python train.py --arch="swin" --model="masked spectrogram model" --dataset="simulated sounds of rotating machines with and without faults" --train_examples=39062 --n_mels=64 --hop_length=160 --input="log_mel" --win_length=400 --method="simmim" --mask_ratio=0.5 --loss="l1" --norm="layernorm" --norm_position="pre" --activation="swiglu" --mlp_ratio=4 --head_dim=48 --fused_qkv=true --bias="none" --qk_norm=false --layer_scale_init=0.1 --parallel_block=false --inner_norm=false --patch_size=[4, 4] --conv_stem=true --depths=[6, 6] --widths=[96, 192] --init="trunc_normal_002" --residual_init="none" --optimizer="muon" --muon_scale="original" --lr=0.028 --momentum=0.85 --nesterov=true --orthogonalizer="polar_express" --adamw_lr_other_params=0.0027 --grad_clip=5.0 --gradient_centralization=true --steps=40000 --batch_size=128 --epochs=131.1 --lr_schedule="linear" --final_lr_fraction=0 --warmup_steps=800 --weight_decay=0.004 --adamw_weight_decay_other_params=0.01
Rows from block 6 of a small masked spectrogram model, named by matrix and row number. Rows with one number belong to one neuron. Each number is 50 + 10 x the weight over its row's rms, rounded and kept within 0 to 99. All counts start at 0.
After each neuron's rows are labels from the 100 clips, of 14976, where the neuron reaches its largest size: "band" is the frequency band that holds the peak. Only what is clearly more common there than usual is listed. The data: simulated sounds of rotating machines with and without faults.
# gate: MLP gate (model.blocks.6.mlp.gate.weight, 768x192), inputs 48-95
# fc1: MLP up (model.blocks.6.mlp.fc1.weight, 768x192), inputs 48-95
# fc2: MLP down (model.blocks.6.mlp.fc2.weight, 192x768, transposed), outputs 48-95

gate.373:69 37 63 56 46 27 60 47 34 49 39 59 55 52 48 55 49 51 58 61 54 29 52 52 43 57 56 50 52 50 67 34 60 51 48 67 49 37 45 69 69 42 53 32 65 52 50 49
fc1.373:49 31 50 58 29 45 49 46 42 44 34 44 43 68 34 57 63 42 41 56 46 43 35 27 57 71 51 52 51 43 48 61 45 33 52 69 54 46 49 31 46 41 47 57 72 57 57 57
fc2.373:42 53 88 63 40 33 41 56 60 63 63 57 66 49 49 52 60 57 49 53 53 63 52 64 36 57 71 57 55 54 48 55 40 59 39 55 30 59 40 49 62 53 61 57 60 45 59 52
band: 2000 to 4000 Hz

gate.122:62 36 59 23 51 54 62 40 39 45 43 33 49 46 33 31 47 57 59 66 52 63 51 50 50 55 51 70 67 51 66 51 40 57 62 48 52 59 38 62 65 67 61 47 48 41 43 59
fc1.122:40 39 63 34 50 46 55 54 44 44 44 42 57 66 46 54 45 40 42 62 56 47 60 67 63 48 47 67 58 49 52 62 34 63 39 50 49 66 44 46 55 69 62 39 51 49 59 59
fc2.122:46 38 68 46 40 55 59 48 40 55 48 52 54 58 40 60 41 50 52 51 55 29 25 49 45 39 49 62 50 53 42 52 43 54 52 47 43 38 49 45 52 51 73 55 56 49 39 51
band: 2000 to 4000 Hz

gate.226:54 46 41 46 65 30 63 63 60 44 44 54 49 53 71 46 57 49 52 58 36 41 47 57 48 51 38 38 48 44 47 56 57 49 42 60 42 35 56 44 41 29 50 36 60 33 56 61
fc1.226:54 44 56 53 64 22 59 50 47 41 47 71 73 55 56 54 61 38 48 52 24 46 48 66 43 40 49 47 47 44 44 62 54 56 37 68 52 48 41 49 44 51 51 41 44 44 45 47
fc2.226:52 57 64 24 51 61 52 39 61 54 27 59 33 41 40 33 54 67 50 51 47 40 50 43 61 48 44 51 45 57 65 49 55 47 56 48 51 62 50 57 59 50 64 40 51 54 51 47
band: 2000 to 4000 Hz

gate.675:45 59 41 47 44 63 59 35 50 49 58 48 50 54 60 48 59 29 44 59 32 50 48 71 50 56 52 68 61 36 44 40 47 60 61 53 48 62 46 61 51 50 56 36 33 49 44 43
fc1.675:48 49 54 44 43 41 44 69 51 37 43 48 58 56 44 40 39 61 45 29 48 33 49 42 64 56 51 55 41 62 54 71 58 55 50 48 49 32 44 41 59 35 51 46 58 57 39 60
fc2.675:35 55 39 56 50 51 61 29 54 71 57 71 42 48 46 53 54 38 52 56 46 46 52 58 46 44 56 73 52 67 43 39 48 46 36 61 45 59 47 62 61 61 50 57 43 38 56 44
band: 0 to 250 Hz

gate.279:69 68 46 55 58 61 49 36 57 42 58 59 48 45 44 50 51 40 55 63 40 58 57 49 54 56 57 62 44 57 38 55 17 45 65 57 37 38 53 27 25 43 47 45 53 31 63 55
fc1.279:43 40 47 37 61 36 58 63 37 56 58 53 59 51 44 47 52 50 43 53 52 44 46 55 45 27 64 42 41 56 52 37 48 53 55 22 55 42 55 70 44 45 41 48 45 50 50 48
fc2.279:59 64 55 54 40 32 50 45 57 61 49 38 41 52 39 63 48 41 67 53 43 60 37 47 44 47 56 46 46 56 45 43 51 62 45 46 58 54 46 40 55 51 37 39 48 44 53 41
band: 2000 to 4000 Hz

gate.487:50 31 40 48 40 40 27 70 57 52 32 47 58 55 57 53 54 53 51 62 46 53 51 34 62 33 42 44 64 52 56 58 63 39 58 69 43 48 43 48 41 64 69 58 38 29 56 58
fc1.487:39 32 48 54 53 53 58 62 44 57 55 57 54 60 50 64 42 47 38 53 52 35 51 43 45 39 49 48 50 46 41 46 35 49 54 55 31 48 72 25 62 33 44 40 50 59 47 52
fc2.487:35 39 48 66 18 64 36 41 58 62 49 38 31 60 59 54 52 60 46 54 39 51 41 53 47 46 45 37 32 35 50 29 32 48 61 35 60 46 53 45 63 44 65 39 55 49 64 51
band: 0 to 250 Hz

gate.437:46 55 51 34 56 39 41 56 51 58 45 52 39 55 41 33 44 25 53 63 55 58 49 58 57 34 53 63 37 48 47 30 63 53 53 48 50 55 61 75 41 65 51 59 55 51 38 32
fc1.437:44 69 65 44 72 39 44 36 70 37 35 57 42 47 36 47 51 54 44 47 48 50 57 48 61 37 52 45 56 53 39 48 58 31 43 32 53 60 43 64 55 44 52 38 54 70 49 56
fc2.437:24 51 42 65 35 35 37 38 68 27 49 37 49 49 38 39 49 48 51 49 57 63 52 48 55 43 66 60 47 50 68 51 68 52 52 57 64 48 44 59 68 47 55 42 48 80 39 54
band: 0 to 250 Hz; 250 to 500 Hz